From a checkpoint of a small CTC image transcriber: batches of 192.
Rows from block 5, named by matrix and row number. Rows with one number belong to one channel. Each number is 500 + 50 x the weight over its row's rms, rounded and kept within 0 to 999. All counts start at 0. Numbers have three digits each. After the name is the row's rms in percent of the matrix's.
# convs0: first 3x3 conv (model.blocks.5.convs.0.weight, 192x192x3x3), inputs 0-14, a 3x3 kernel for each
# convs1: second 3x3 conv (model.blocks.5.convs.1.weight, 192x192x3x3, transposed), outputs 0-14, a 3x3 kernel for each
convs0.2 099:509472514581467480578421411507526484417491620476480414507483534538485437502466444495480458423536467456516451459554492454582470423447506468505474534558466500465457481626584495541524472467574466444566427547463493436402517489653484542475445465524567506556447461486516567490470540560504556501378497458518432528526487454520379474519479402515535575455480512560507540560538499481421504504465448500459472387588472
convs1.2 100:529564442476480403495520536475371591392461530545486482432484460420513542463582516526488467554490556509533498462522475521427635435380450497489574564521472425548484531479459498498559446500518590513516482503518441517502443467414591440514586600512524561538582422499431500446609454462542382599479535562448507592488522449479453461504518575624458436521515514465585432527456603481597465591455607429560501515495411
convs0.3 098:467613489515579542466493428517582519604490467581552479454484485481506547473571545417424404569565507465514544462462458535536454505447478491510540403472465567522515548519466478549611563578485507458482496440460542519479489483442520561480520525527456530494518463517444514467461480554553488507535522442491454422457582509584515483447575454585424465581513502536587446538366524531511489508591476515346589401490503
convs1.3 098:503428465468604484530566507494535486521601453477424532438543561441524469549516475538500469489524505448526571442569484467507475459393443456470555555477534533382493512545530563465581474579464542475455548447570573504468491534495463442449539497468517465466403485536495524436531475574455502473545460550552630446415561513577533627532526418489533542529429535482494495406506491478497511433527510534460619508410430
convs0.4 103:571492512505461474460462501528484492481471548476528469513482520560493459497555470528445415457515462544382517511569467442505530519451460442492462541541561529559441570495459514449468561502512485415530511514452546477488472491443528518519523558440485427523508495526489437487474594495563477573423560439492528434505425531468597526491571643577459448533444488670483480554466461425546437463558542535473498490517562
convs1.4 100:473491492520543417450472483519431515477531582484595553559560450553560523509508548508503463510471515474433547511487463520557514459432457480482412526513486549475469479453541469481493496598503520488539467498613482542535472491547466465464479563476501559504490526465447479466461498552549443431481523483483568402448449567487470521534583462562496509503511426466527469542625507428528526585509441400522377497511594
convs0.5 094:499464524503530554564441539514558435520419466465502479438538545466413593499462526590488513510502420500536489518401448459548385463492461460541490504536523468514493490404516487560504499570492544546557409496539525402509435485486476522532483538547519431484466558446429498467510464607492492456565471489591546431537572488539476559525490456518566485585553488472512454591524455568462552465560562513467408525486529
convs1.5 093:529539479488462464492473469550433576446544427507383498379530535416564554512462482442480538476446452525539542517477554482431533504595542552500492472470492527548463474485513471414457564519525495536528502480477441445532509485435543481521459528536526498480533477484477563474495600372605451381468508447538519579531485437514511515604608463459494460400477400516471543460516486482508582465483453501503569468574371
convs0.6 103:462470530558525517471440521380477463545506525522516422495482462454436482486508513523468542467501513562455505450531561373509431482495499533504572529395604525599405539469523486532494448544549442486464496509505541557504554582560562462502478346576479421564494572423490525556378591410539493505477461478554484394501437466514475508449468458492514448436540411512529500536383411542556485499410551508430505581470587
convs1.6 101:524562512443491541441479515485447499415607508542500596545511556467471544509546459413557464503483551470514571521341502488532422486477471444479476499438437484592375457442522471466591571474408555532505509487547446477537552551600500499404394477545468546548472428436494395537484576443725404483545464491492499462461556516513505632473425550444479564523524434430456507594496484468618425473475487559445603486426472
convs0.7 115:469417477510476532472610547453484568552501570447500474492430464549533473475538436515487582441540486562517476495451483635440490498409477462496536506560507501557476492474545547458561508558472555570549561484489455532486539580506479437507468666488504498625508476465542421483450452492432586416476524480575511476532506458463545530574490497481518532477562480530474461458515540483536401506418483512546447538478551
convs1.7 110:521367579555411463490553482663314627457604363535520476578462446456522567520519501488476501468455573433488383569564414489437458512474532462480582502571545526504471515505499495556475489526525491453487476537510453502539464510453501445467547454488488558468508538504458450427522390588491441560366413536548473469501519454497513484495453559467501494521448491535449554438428539553502494536560451527529441434631558
convs0.8 103:526508485338507515504526431560473502499527470511473557584476530492488513476480523485472393566539548549549473502501479515455487513474503598511537475454455507462467519587519463443494419503471546545492547512521485531477467533396566533505475382516534533525566437598502511449441503485454509499551419461482525475446540473455498546515465449527536461495394474520447574478570472463555429498503541518522435505594523
convs1.8 102:399528474475522438490502454445494535545558563522540457581421535521504511595593566533537541531465474469575501376500517424543574531439442442526422510496513478501476465498568462525530536505478467510451558460483497495506431555576493439423514518436529521510513515531525461449490481571472537490524513528508524503465515479571553506539471466573522520501498480444450462413564520502545508499519504422525602372646621
convs0.9 103:444543452405530567539605539466560408510564496500570602484571517433529447532549488452512513533495419530550672549510558479524520536442523535490464524467548415508482532509585440449425564469449547453469474546545455439460496481411394433451519472418512525533529432451476530563522513476507433515533508557519402558591559370531489449458557577439547361484546404505492468650468547438521486499501426488498548471457481
convs1.9 099:572551534501454524559469541549532547496477452615559481494427442450454613496467461419460468609496438562585536371564466476534455503534452591447505524548472437475503508476534516518563492501441469514492626464523493444467407391470455608542485484480477413512490497533501496540582458435377553515556450478514416592502517504488590407672507473537487501394521437577525448488460581472559512445579505471491461541525542
convs0.10 105:441535537397501458561546583512461557428451611464609521597531533502508586519523529516492512473537449461456436520484555465474531513513482524462501512444544531494510542519554503563490425531479503426484466544504487582475501487596519457434418499596639471527448528486491458488537588508478446482535504478458505461472513527557521451631387542485524525491521440576531519552454488434560498506514437558549546519604469
convs1.10 102:489465425494442497488552546387509481480622560635510401522476563549387486516479536491575507499528500538444458472482538570503539554503489462477400544434521446554532551471491489497582601485494510508486482568589487610491455555420598529599512559463441569543509458428516492475390560440511507571493449524430554524481567539487438471515496511500489475510509485449571526514504509527443569504441507461502534518445510
convs0.11 095:538412442461467541574495462448508503524553577495515456450504470445453513522535450426434416499613541457477395610488469467458416443518550606548504504535490461539400525424499564612480487516505499614502419476606565457511493430415551401579516590458553514488512438492489519530478539471497527586540521390488469508598530471521480437461547567457529438582610459487424593493541423538436504571524461556489532538544534
convs1.11 096:568480517510464493474509423571440592485565419564490547540474556471594493481482568563588587334491544608463448401472500580489490520505488449506481610494498472585494465552502541546513507490538523448512414470490467478570550526444488448516530451502554571469477520553473492419585487538353536461527451554469455494496462462550501416512498420492501466510417444490412537513561568456536432488402520482541396541519588
convs0.12 100:566463629508471502552532474479527498463583386494559450496388599407401519536494399515551475497431418513544524548532373589493419533459570579479387466519521525518560486500597449553603539458566522577465572507542446465538499459533485603457535458495494574410525511473496430499529517538535425525469524457519563566470426543504572505520583542479424608526510566551641511480637448528534458465550395535439615507412425
convs1.12 101:497506528479468611438590504598543434600456555601399563500574441436601558366504473544481492507543508458562594505533614549504615439645371486419521522473441577591398524474452504524515549420474594469455436488489501463496514456465504510458453539511541474546550466500483549494404478532472525461453484490449495569489564556630441426488519537457491467463364552542498465549497511458395502479574503437536504620521449
convs0.13 099:500512522499447527439452475541655516445602491463503564507455679506530513441567472509442503425543538493544568587380610443573506512504492576475516440565451527589495492592548544476514488465475549480517493461528451571513504462460544537513493497502418454503467521619502522512440447454483623547511553439475475490475507485474504517476470486538525408518579444523574490491587466517421536510625466538431496477484482
convs1.13 097:575519471546535565488457496386494462569615547561496487517501515496544543460483516471455456505469573461589473463443545514452498426496482528505555533491523522437501478464620472531565496504496446489454477505522499566450471487558552503511484538455543577478487512518502488517535481476578387541521438594451521483469478459487558509429444513563521461460422453532503485470481518464573478530479601538604495408587496
convs0.14 101:528453540441531582550538452566528402420468549492623475565468599524566492457472472516480511434537477492427387555467536521472556511547507456415467407536511410447532489536521569532484487443472507463475495452425471552445505540535468485474539508619502514501530435542539409470538450501562504476400480539460553428485538449519449465574419564536579497537411535475529478426522530557508488538496540488495529492456482
convs1.14 100:510501533483571520577523458518316492500624530563474504483545483488483492512459507531459569492524440524468558438546525441436560513522487412479519557493419479452507431433449498495442575497406521542503513476454575495505489519515572463541477615522509545569525502496492446490540552543566373642518509520507472471456502419538545504558489424486381479461626476544470563478495400491473626495514523556568462435573495
convs0.15 099:485603429483498577529576404521517500560529546514578443486525506524521540505537430555569502617536462523475435515506418503540553460532565417540449469518468479511395540518560469498564495483407528539447454473456475463544370415387501486445505548517458460456467505490544543506549472448540516582460537460464482555531583487546499478476573506499440493513491473496558557487597538524457493587502452569441643505472500
convs1.15 101:513507463516503501474543448436503448519629544504433483458495494503584479491475468537498493431369416537590472453469449540522453538503475489529498539445437498489478594433532541533515428521487530493567515458384534497514464468481554555580483550550521501495468526488454463471489489543544512481481426598485577525491386477554553488396528495475547503541460501495453563575535514379544489520529545400509474474506507
convs0.16 105:552525583539614494579538419587402379483434506577503553501508522527534493496513479502490518380490537478525479496502546438536511564341467670420483420496457515442512408478492536503512518522554532527545486501471441469514464378517554511533523587494604507533479502496361534567401621416504515465530531486484540448420546568558405522470502512556487458528512455434535482548475481567538554548529511528524626487469521
convs1.16 106:530501529507400512462592487546461521461509449490598464459576487465455480463444542502520499472472454463548464566457476499490471520492491477488525536417611529472385551509492467559454443414449470530510448465495476460506426534428525442476494561449504411569490496554508503505532537431491514506534387611536482556444576510559489503503379445550489460515435509455443585508527470486463508496552489477537494528391485
convs0.17 096:502505421492483619577523519506457506598525520541524559468505487489516437491459439569443490449445498544474430489430462554496513423512499484517538454533520573471499498427521565455379440532442499484541389352463530549433464445443565478583426473513499476484436520446612450578551472523449452495520501451465543546593506499448514495528488479513561483473526446459505476425479480470445442440538437433541483590577515
convs1.17 102:546537402515447450489501459474625501605479470459525554521465476490430535524432452482488465556567477428466471479549465453495457468507496514535451559409550446497641430554523491506443496545480491452376489491467529431514485411527562484494400584586515489549487504533558595444526474502528640416467530442557467510497671468426456522618493530535433519509484519514513500539473564541511532465488458537528515481510456
convs0.18 105:570459595493544515354580486488524428463387543482600585549517469536513466540469454487450461557557471556472543548513604507489566467505447611451527486591488468494528526497512558491405524441562530413501446508549526504420539552569516514463459413563485517505510503652510435594467558439495422531510506493527529584469572497611438482422519516468506569564509473530495519521489541469433494451467632447470522445629451
convs1.18 102:461553562477522562481425539522386479503599608579400432525549504471560487452515503530574470457549489510451507602549453488454509391541591515521500587565560462502451490551491513493477508435500502432500421606468513465471491513614474475570523548432603536501446580458601521387589453530529526559499512556637528471527491494479434540544436462435605517462503601538618473452537455532404574625458516474558532517541539
convs0.19 097:469477605476478594450526515460490615501467482448468559493545585552589502588509508516436505490499534535518539465590580553539564560525593476483500521473500456439543515516480550457454509531465520539516476448477428452518562531484425547498523431502546509501504423552511504572561491432503590456514449543483587571485466475525477518544449524463530527449506457432599505478438443540436539414543453418539513536557577
convs1.19 096:551566601563492423481517381381511418464563496438382552610486470527509448485465402462508474515458508457491508474676482463638458533463625444595564509536581425537480482415483467517510476436480471638514520471498574490449495437503508508482496565530362644457571479514552509497507516402539407430464521481492515557516494538437459460425551497473462615513467538583447484520518458591506424464522547531541509519467429
convs0.20 098:516515536564526455470507487460427497483673526476502435535536510521483509481406391519525437389511516471555556413497460439496513548424542516544469424500517566390545495513433495467473455506586523467484522475449470488544437463471584446563554643563414488447475509572505453558491508504550476471444541499473459525465467511499482520586582543383513590436472504531526463507481547474534505406467512488528472511494553
convs1.20 098:477531442570501492477441496598575487461428433561490514448565532476520485470512482536503486497634590465438482471526499517440447531443551437502529444531509539497459523518525430469445545528511500586534526492505466516487444465532511572489482543604544467494485597446587492515502486628424559437455505503495501455558474500449510518493583608600473516515466412555488518523444511455558519429430612536578463418448429
convs0.21 097:500565558543505513386524498497528538453552482469583428520500575502507613400487504579561500433490475497518513648500411509485529548546465515515485576456467569470424476552489549514498472475591567478491481545459577446428524475503436438608518578432461676543463632436555504403537546503529538487465383504515551455477487546469486542474547412553553537476507446472572516462467562495423541423517583515483561486528497
convs1.21 101:501477530526513487493505560623393539442497487440574467538513520535506516485440547532450487570489521465507452654543432530511456556513500501524412465517507524428539432545500450474520487426493433636485614476513485532430498482439479489555495529487451599582580462521483527499552512576477486506416461495468571542503515567456477420525484529502414486450512534538500513434570418567490478559560421484440506508423551
convs0.22 100:401470648560489571495504451453498569570449473513600533508577536524566619404520534550514525540468465481437479536384587558482530509484532496503462435503434458556479500491527531482415434448507583487425582525492521561500455586513517517515485455451495572517540555448484422539436444553391562497504575508539513490476533488511527556415530525444555518490461503559489479563623446493466491533569471466438547454562507
convs1.22 100:595517494542518562532530479494595456496566392638415611483509521492425449516409513508548491527510519491440525427604532473469491537463470554448530425529574478580510499535554516535470515523451580415613565494495545562412442458512622562513499495471500539605647487447489514468602414513583456488498399639455481488429548474466468464507546520486537496502548523516585513505444440491525467400467651443611426471629390
convs0.23 099:572436476571505602496506387542524499506427537379614462474447495491471366442494579448493445492519502544509561552461518550445484437521512536457518652456506405615468502433399484491547592424455424488475419507495497516437485519535464465389508416506514487548469510337596538510446532414560387509521597547468542464520490459498442521494561423526510597432418505507511396389612566572480484483550535484478459410582459
convs1.23 105:493491441473543404420492500459506514511521574518469421432468452532504491534506485473521521496469484522449403509471515545508471471437445470563405517586459464504500561539429543543565451612580455486430478513528518483550485570511482540497593420454479508486573526506530528540518498439439515570462535413546561455522497575544460520426561465507482502460491455488610461481463534537495507545402598617521416389581658
convs0.24 098:513534473514532475537506578445426618516465493397534470532479585581519339502607464512537544525470453458492566622693472441481658406410781578532519454554492458447516532521563539497386463531414530500493498517420492516447458497458524407530493462496484639514425532508546429506479505409566510490472495500485507510479430541523464451533431565570552519489463475493539536487435444500454463492547393506476523595484517
convs1.24 099:492471566488515553496594523579486501565458455469458604550577499635542446497551472482468533525561503437465476505620476489466659624345602456449559470533514617508453536542526492576523499506506451543613530404517537449454503448518565472483565521535510512567501588521560390599468524545481485515566470546439586415427496565478460542443490451540499470508530463560489485464510465523506433446511443486564484496459587
convs0.25 112:484426555570465624552524538478495577487505578512491635543577496487443498501522530531447453439546548529482497442564461576531515508520526563464545513463472491451490449492459503515462546545480560509507496527518423541500517496549503589499463445471508470502446421518456505534553422558451461486465585448574368503522567515450525447419491516525474531460497428569550444497467456487399573483582443501393501486630504
convs1.25 112:511607526513461510446512492442483529418473378430562402569438552541422517507543540514461470461528469572464509421514558471538484471542459455560510513498419486555544550526433499486500471577504502467551461517462503491504477489513368522524609461545479539579443468526465477498422515464404588527444647461546479537481511503537580507511507565535541520490549432496478415517372576521417507576512435551451491551448363
convs0.26 090:468530470462437394425476503471461490510558586499544497500550459490504507505495449465514520529563485450550532477477592525488502481432476528514617562615468530460460482537482555526518480502482464474459490529494487458473537657525498487425449436503590444485426449483506497527484473562458470536545527555504489489422405487538483462562532455426559478501553459515512503562449472449516554469498545536521502605492569
convs1.26 098:478515515404468441450517497575504517434415497469572484559475498514443468470471535445409450515508481549617558453492484563610555483518479495533520551545515502468493422421457487485494591548485442481508494568557528460539443447583545496538498546484489512473477473504498393416446389508537487428523531561503507505427599522428388353476441446505471503518451457486443430472530473530540532479487417521541453473508516
convs0.27 101:491483527479507427571422593530392528479545402415525461431627492458520414486341465415500581545515479483531499422453444540540427496547464475526500502517411518411427535523553455393507552533539529520536563570501441461513499512511540537535440557501452398515448583564496499474529491527541459528484478521411513519500508517525487524589440555420479547535494514435483533466604578519503517524518513584433518511498518
convs1.27 101:469552475505547502478586487551448498439415439430539551526550368533462440529520490548522535500540591468412620621519393561461377425562449452527450498512533502577432533508471569537456518402527484541405638446484476415568469511518489444490568573483624477424532513432456370440482488473451470522442520361527476541506516510581558528462530464446574520494531474559498458473444451422461528544552402476518482542482544
convs0.28 120:458551510532434542481557514517476650474377456643485533455484413532542542442439530539530540423400405521618489486476456526470480464540444544532480517468532605516487472520477430479408564498500480435490574445474615469433639563509511528562471513431446526526520467508458523471520499508498451534476478475498505466501504509526589472556473589537514430460426497518524478465382543505493530517482519525441607502499441
convs1.28 111:532415567444570545527548406459498510658589481368508454498576507519469512603480589563433490455581584464576583558519506499474523435497481439523526506446488470437488491593497507451425538514485523532462532490519516446450528618590441476497541428511423465484471550475511411521644534475576366454444543476535433534525568456501536504387525551487542486476609553428481472547430537490477484447545612474545485469493537
convs0.29 110:571561451492488472553397533569407516453482484496526500622421464539494527554508516490508558555534408511546533514583509516525546601427485524553490497531511503484529499422563488575502487455416468538478493530546516484491581517545542505468425476492402546545448516463496474465417548372544491451564445567489497486455519486456543478492572629479516415542403484619587422516482368563460549606469467471596565499460544
convs1.29 105:452464464445534501466466527568379509492572508405542591476375492504508556478577508478496514545531486453439551434448479456529443478523448594469505519510540440479431475435488503457480473500461417501547541449425550502552465507525660529493543457431505538469543451543505453622497544490514474537644474512537491467529474543411506652568569437616482492469472553528508495562526495452579564548504396434447665507485440
convs0.30 094:483517500497441504496565554480511447489494396528535515443425470482406450527501494464467485486446470484467493486463513508471460471564492522432562443356503556457553521507567502428570438543486486500561419514417481505394497481510417496508584444502486440511552518441479444500450514537473526393518508466419457605509541630493475476472499442536493491522495513458519575509518462572467487521436526591572529569544401
convs1.30 094:500479475574536573482456487487528487506607487528474532501548555633581481501479503530483629483480403468505480506480497479363546453481527543555540555593532531441492529427516504525498473544501525578518467545605501453514502459556476435480499466465491460531537452563590419464577574509593430459539474498363530486436470483494545487504453541564550641446404415524475485428552480501439468526405519555507475465555535
convs0.31 097:510501522522516537448507458542545465540438449452607528603515549506585516565533506475510523590455445455548593492515509494502503454572531442517564531524556621490470470494475502541542473517511516526473457459439471480495489419568609511558355369498503533454512458508587520451505443514479549483504471452485544495514553519464463465552550423591469456548464521532463509441555504513495469448535426496522485576424534
convs1.31 103:474504517463520442537432483494567507465666461470474516462434546399460481474513544475424408560653555566611472517493496488464536518567482542555474386492581460491558449442408502541529505521436544416415499464517452613522485542437410433432438525479440509440506525425521493617507551511517408522474543485472498590581464434467466478485489472543579474582545557472579498466494498442569476427488460539386492412502523
convs0.32 099:414502466495462588485483519595451483498479538472561473498559562493497495409464417481438569468399496534540491460359591448432411517585329452497549497505535454500527431456502456534518495474520463460589471480526495495453504368508477458509473486493478502582491447607443498545499559414490495492494507530416488516481532486502468496595451487545481417452491524416554469528502522398554525475473558398500451574496529
convs1.32 099:434506505530445523549412521549559520474389507434577501534568488508445557489392576566541619498481581440515577606359428545415505481510503584529514565493497444623499542451462486442565492493518492471528536463556421499513501502458469517519488496503631552521578547548415516539496443548558474584539340589496592512496443445440437470465582469440488504516511454479421490531437512556581491462433394476485511480533540
convs0.33 092:490512541496500481645521458487471457451585470508507498490494486466465526510564462495529410495512587472475466489565463539519550430524513441513625419465379542443485539527461515462505525551471556506479514466521473523489518508468493556538463463430506461463590510499473527504527576457448517466493470556401531531539393579483550511593542534476490444440441448539488464493557577403548426494470575542543433495514521
convs1.33 094:556504462540500535513488569482470502483440493522469458517465455521473607506498416553472482544518460539632532417507456504506447482466472410513573450551537557466501528539517472516449530507481488465408554466429492443421581573517440386512468523511500533548610501523468515563526430503435457559490406503514380555534479420450500427434554569453494478593418490564517494512547599460476433437581494530439521435542457
convs0.34 100:537547516460412616495515493469471562478464498595481519381422549542407374535497438526537465490490557492501504510590365460630550469491623494473391433476506518391512486491477497437603542622454494520427465457490493486418517479615428406485516442534452613557529510439498573488530440506581519572541532534435595590445551665462467515533540520517394500415505468452741353464458490480505534485505493483451476518532526
convs1.34 096:538467499521593561473511514476620409405419462426502514528465523505588502441434550467460500467490511525431508529671486595499598600510557396601558422509522599494568511407485454498493585492493468521464560412510534537545525450524592472495461586513482589613576552478510490535538581440459559546564485505414522533474550490541430505446494408530457418413499497525457577521480608505466460522438483561488618647432582
convs0.35 090:484486586461531473496494554560453532487398498628476540461407424523388498594545533567539445414430474528561499489485589439552587461426490534560424547593533528526444512450494450538614437499545545404577499556472497494464545466616421576394537480409494501412480508441486555530552502487528532494487517545494430541406408599494498501439477483532500417490409486551517541502516460491510519505442649538486457488477577
convs1.35 086:522584508482484495466493456552512459438527469393567291478486517549505464442532531432515492572561497406506510486619487421540544598512434464496449528532521471427452458418547438468492486595539513544531490463467525438486469543512523491543413493548484530595539453423498535463380417513449378554587499481569561541429452509501518518513544500527503573477575530421438509490511448508538488424502535449527509429482500
convs0.36 108:404462466538450452498589433519510502577441494483466432539495557476565536483573482532394560438490440449439505501495472454587487589421526566536452423521397491497458574590605452377417299346456568487545558468557543433523523402503505612556435494456448525490522539601488388488474454458509585527473472471374426459678472614633639445585445483463524537516523460488462524636503523468568460497489479568606472514495569
convs1.36 105:575580516555440522431552508476629508558406448486481560486552541530446512478502501524491547515530527472490442446475537629499596508483450504466420615511555511605498480501478521459495494495495598558600521546457558556530520468523460475419501570534468468526515428450502532515609479522612437527506560482528460658489578431562556673510512549448573467515477463520443418371522509497566481496611358435495482457468479
convs0.37 097:501507510561425451428615455539514370517518500559516555417533543491496420482525420618474443568474532496401475516503496481480513465523500560517434579497455461521513501563530445505469474421501585506519529516546628461486513525489397487568506471524473553507551505504540451473610460466513510575574492478419449480470469526490520484609473582444494468499475551572429549453468499571521614513450464458486476586513515
convs1.37 096:479472441555514500466498501491591459474506418486453557542551472571511481530448524424484427465423460513431513534546573519579532445506471484527528431525497480518528411511490484539521487480491548508545545488571604438544504477495495586438547458466464542553574481471482507489591438479527481520518518455520515405534523508515563513460528496512574443487641444490601422476511540553564457507475548542587475483436555
convs0.38 095:484478511548540523576443508490536508483477429641510445545485478477522572499574494398467517470468539467543529543577546598441570520443580540476526437495534615430451513565464472590536534441518526462494442471451492516417569603467602449564459499476526574444476538478470492496539480497542502512519473546439504495543527442518539469502579482420539453594459437541574483442511472466466504441537533522454457608495481
convs1.38 095:553505473459490575432440549539495498547546534462513487546448607467522582516517524391454452505426492409548458509574474558641518548543564448575492452449541483541554437456460488529512460514530456587431440509614476486572540503562413517442551433465516493376483524542496477438446598495511428410589375461484509513461475480505445617592575386522519495603452491496491475520570522573484437488443455605543477506462443
convs0.39 110:479520573513670456531436462458595469496489538486411502470527446377444468492476459479534511470466554505465395505445439453534535560493504453547550547544432442463563485476514486482510540430567458462509495521454534450561531446474466500469465433555532507508460525396566428519494495581451530463469592468451509490522460461509519489476531416521463560472507522448478643559554528587446578562534459585569582491511586
convs1.39 109:575524419521433459480528440445558590498641354550310588611538467455494495518497535505507503498572527454494556514444483492514549468474491500502501506520535484536546488530507462518488473506510440583522482478603452476559468518524515430452508526480519436496504578558517519449485426583479554464543491673497464485476518524433475547607411482451603474542539420571445519502483420492598496481494501408524568449523450
convs0.40 092:512496509547505534566429528521486523430504590540456623483506538451450449513479485546505616556562533524484501505496529540469542502457491466450523525424527446460561450448578422552502468454531612424528454542503413493612468497508598472404548441543635494549560475569490456469521499441496466578471534485451538515513632428480494492398413536515398513517622511482544480557503484457557512593580467515564479567542476
convs1.40 094:551509435499563476489460485474530502444488491465502463441547507503534425489496477502459491416512545522475502436452508533497520504488499478537547471537631483532510501540476550474578491565576445430574516455467531498376484446532520548523538517624452503548506466486439565469546437493503415595515463509526552690516430409519591458528428478491521506436482444514496526607500486479539481489524523613505492535542502
convs0.41 100:522445595454492455432506400543459493433457454602650525551490525541527523445486519531488531509450466461477452491505456523505518487433486535525527577512538579518386509585548536474609447484429455532465490521566589526452549609469576578497439533443383517499519497545503513454433524431457523483518476494482539590514517404524388469486502555528480441497392498474530528547496530448449566530443488553473507588460394
convs1.41 099:548552550583476480483525490555412515515487558455615366454496462480546510474424534572506583550541414571465483514463516505461483514428490482469495401501497445421473481466534459517579511447473511503436498477429597480527492481509411478579529626471456482468431526445409521592509482446533413548533356553544582590520463517492481493450528436414464532500538569388580532587531415525453511470510560435627481410499586
convs0.42 085:559502469407565415498390473521484486398466503486488485441520492481468553518423569484464507552479418505440473550381571592502455594408522457536484391507414528588504497521579499525421476460527524542536540517535440467431539553471496521452503427504484438518472398475427536441567417501594611389441502462501415488483488551499575521445456549411541589386510606455511463394546504503499504476444528497520474462470481
convs1.42 087:491558444568537501536531438509551531500446566453334501496585455452572484453466407473487548487458452517457444514535450493486479402598438449562533504457448434546449526475520551417518478507529472503486448559503511435451392478552472441456515466412574544408518482473546462464551548479466488447416596393563605540545534421588588432508506471541448571624458477442445463519468479496487442566533441416509481618444430
convs0.43 090:492487475497475433528526488478487513504458453589441527546466524401501460470521425463456461588548499482468568582507483503501491504493485518507549502513500488532516450495480525530494528538446532459471498493426429553467562500565608497467495481488538528519652464451553610490489490457469426429586406499555494488467529486535490584451473464417431502476569392500504508495482548570494428561564489471562501539535527
convs1.43 095:483434486502444482574485463481317361589585536502424464454490469546522491479526506542487396527529539488569603503476408495544494552492546555466476401481506467533458497504440552587563491493528559443421559581500517615521468663567529420470524647589447527447495528565501473543446432405509531450530493519587549423494534504499516427485474471504570493433533474470519483457491551479469511597464397464553572453509468
convs0.44 091:349520476436522568511507526463472470506619574428362410464503564501443532435576592502589477527419488425547562513453548562455536547480356478554487462444548465548506553526482463439524463513436334466498565448478556489428434446547471426437557450495503559554537491475474487468525529427460524583533440532507414517532538517468526554524445472436516528480573497519448502421543439500482544473483515539358480413564428
convs1.44 090:528470507489558562470391492533574468467341494598541516515463492547515490511591547571537493499491468452479496464458491484434475598545551436454451494518516501526565540514572487485498508526522522475505456543472409492518495518481543431539444392509519396429567401543442478460492521550474495539503421541515571544563578498476488470506423496501505550445523530457539512489521418506458564484544534580531545405574485
convs0.45 099:479473451548544504540581515455449570544514563459488493533467463446509530523438503534523527478519583476512468490519627441461489590392509489508490462464495566557583514528499554566551527473495507500496403427572497549432549484516431517465548553559488482476386473493517537511478409481514470516528451502529566509429461544474552509484464474456471557515400509407543445456597485523513537501392556513491477538487438
convs1.45 100:508542495510517495494385472517472555495536402483448636436450497530519593503535457456506593399520547390509524477406384447595491403575426539534502454555537436450479547465476581444559506545513537441468603482520577507570512517487522529526526451438577590415451374542398509438450510433473596492450481496522389483486493598516463475522507409458484449532516538544460448515529559558438569526481423508612465506679551
convs0.46 102:505549454488468550532424478484487476541447572448485429490497433486536509456482444576562435381435502481636454495530447447544410382485554482394533506545558443483458563519490489558501525515516600408588510492519501538472441520495498423459515521439553478512488496454569497439550536416534481473520451463393572533530426564506522500549473509425584494474417522594447450546531608578424529521414559516493459514500517
convs1.46 104:512527413506482496566409467577445589372536456532538575496496525537509577503510418505468476553524537484497417480515621498454531521485508426479437526428558446541473524549519539480475511481465466477490491560537530528521521460494468557521551440501343632435495532419516500509534504509562424485521534484568475464481527539485504474552546478529434531455541530607498547527635554612386467455536404549448461501455571
convs0.47 097:543508533427447489530477517501496468415554560505560561459492488525443491497500507479518436454505493504566438530452536466545440449426546555522547459488542446565455422482433535594477516386618514455437442535403434518513583510548417502498557563531541505427435475553477582496462528522520501460515560433476535529565436538452576431432519501507427447537473530456590451461488506450517496435468578511506527498462403
convs1.47 097:579477485504470446440508523557456446473595518488568598527577515485492521529500473512434412512553535522594519514452468501467458491512556489417410546552537505490545463462488562582474480483521521454509517415564458481520439540445532510599461538505483469521488459482511419501592507592575496434461396488512469494478433542506595370487474458480495432513469558485437497496547538488500551549446591521519463518467505
convs0.48 102:510430456489540573493491408497468380471428470531533477556500564505478410515423435420566537581512505455559476575515470499511548441408579460415454519522478681586460591512514406406399471418429446489589577415512432581428493408457488557371469499531481545513499493486491505548513468528460524462515451555583463500511540569506478371514501519494540401396554488498504518522453536476457484528581444522513507545531459
convs1.48 101:552445491490517523442420539599457496473518499466486561575521521543523474455513462590550512467401399558579462465550473503539538443483491535463467457470504506508427584491551476466505524489453465584598476572544534558533480459503512554564491543513518484476503503557454606500493563555500540515506578501602480460482540466445447488499510549505508471441477455501470437533466610483489478438494542570544461461484429
convs0.49 105:525463587476543496493498429429499554475607468481465546395469426536468496538524587604628607433541422476492486502467390518513508454471556516461581521527547481476441464411468621541536485495414492461462522473487597468524415411377490537513619492495461524496485534484489471525541538513485493540501531482471438482557447401500515531583420362435496462497511543552457457395567490549487492625612475466593559521442457
convs1.49 102:473518495430434479524504469487495529540443408510437640435506460519518509513440486494470507427418426570534513512483473490494483482534491433474438559483533498519464428446457401423485484530521489510523502464471535531449444519461547575530458371376504489521479502457468478452659442515378472531530618541523433583506498447469484542462518444523462582546511508484431387526477619438512444486519457391435449542489578
convs0.50 092:484405548442516427535514418503380453473595545481613572495519505552466564590535584502503495450526519494535451472522515535462461483578512585502530509475532520523470421487512577535611526590474389456587546493479546541461500626556511491452478535526476456455429506498524449462501465532459497446464509452474571514435477535550505443483541480397411517632464499538509560454506512505430491496557534492606480663525442
convs1.50 094:523467469447533485457555477642514599425494354473658577503545555576476444623526550565485524486436530470523490563475481515499486464455545555511438549474382513446458560484595478453502515506429561571498449521456522557637538484517504596549517439488481501407457615376548555522551552464548437535477471471477518465453512501467527505501482528464542497495536571489567502478502528467472460555461513461524484482483502
convs0.51 094:446539499536455337480553416524351485522496428454376486437585506485579444518426525566484437423472599477525443521593613484529517484547558489446462468471535487534442501421540441488550453456567452556583443509498529547547575475501491479589531480473436478568464465538525492463605549541574416548545420520476487499499405475527433482498568474539464509455565511448469591532494572516467542463456529578521528495489541
convs1.51 094:474488529488530546498507417578434505511392516513479528420567591543526535534557518424523546481537462534500471587406443575465506498506565493505489414488513479606538458455449539465550452497523493502480592507454423502538485624487498516488577478432571553438532481574540496444477508482502583474441467504416454507586523549481522578539603483435591455456479448423576463392441537426540513439639445408594357466564458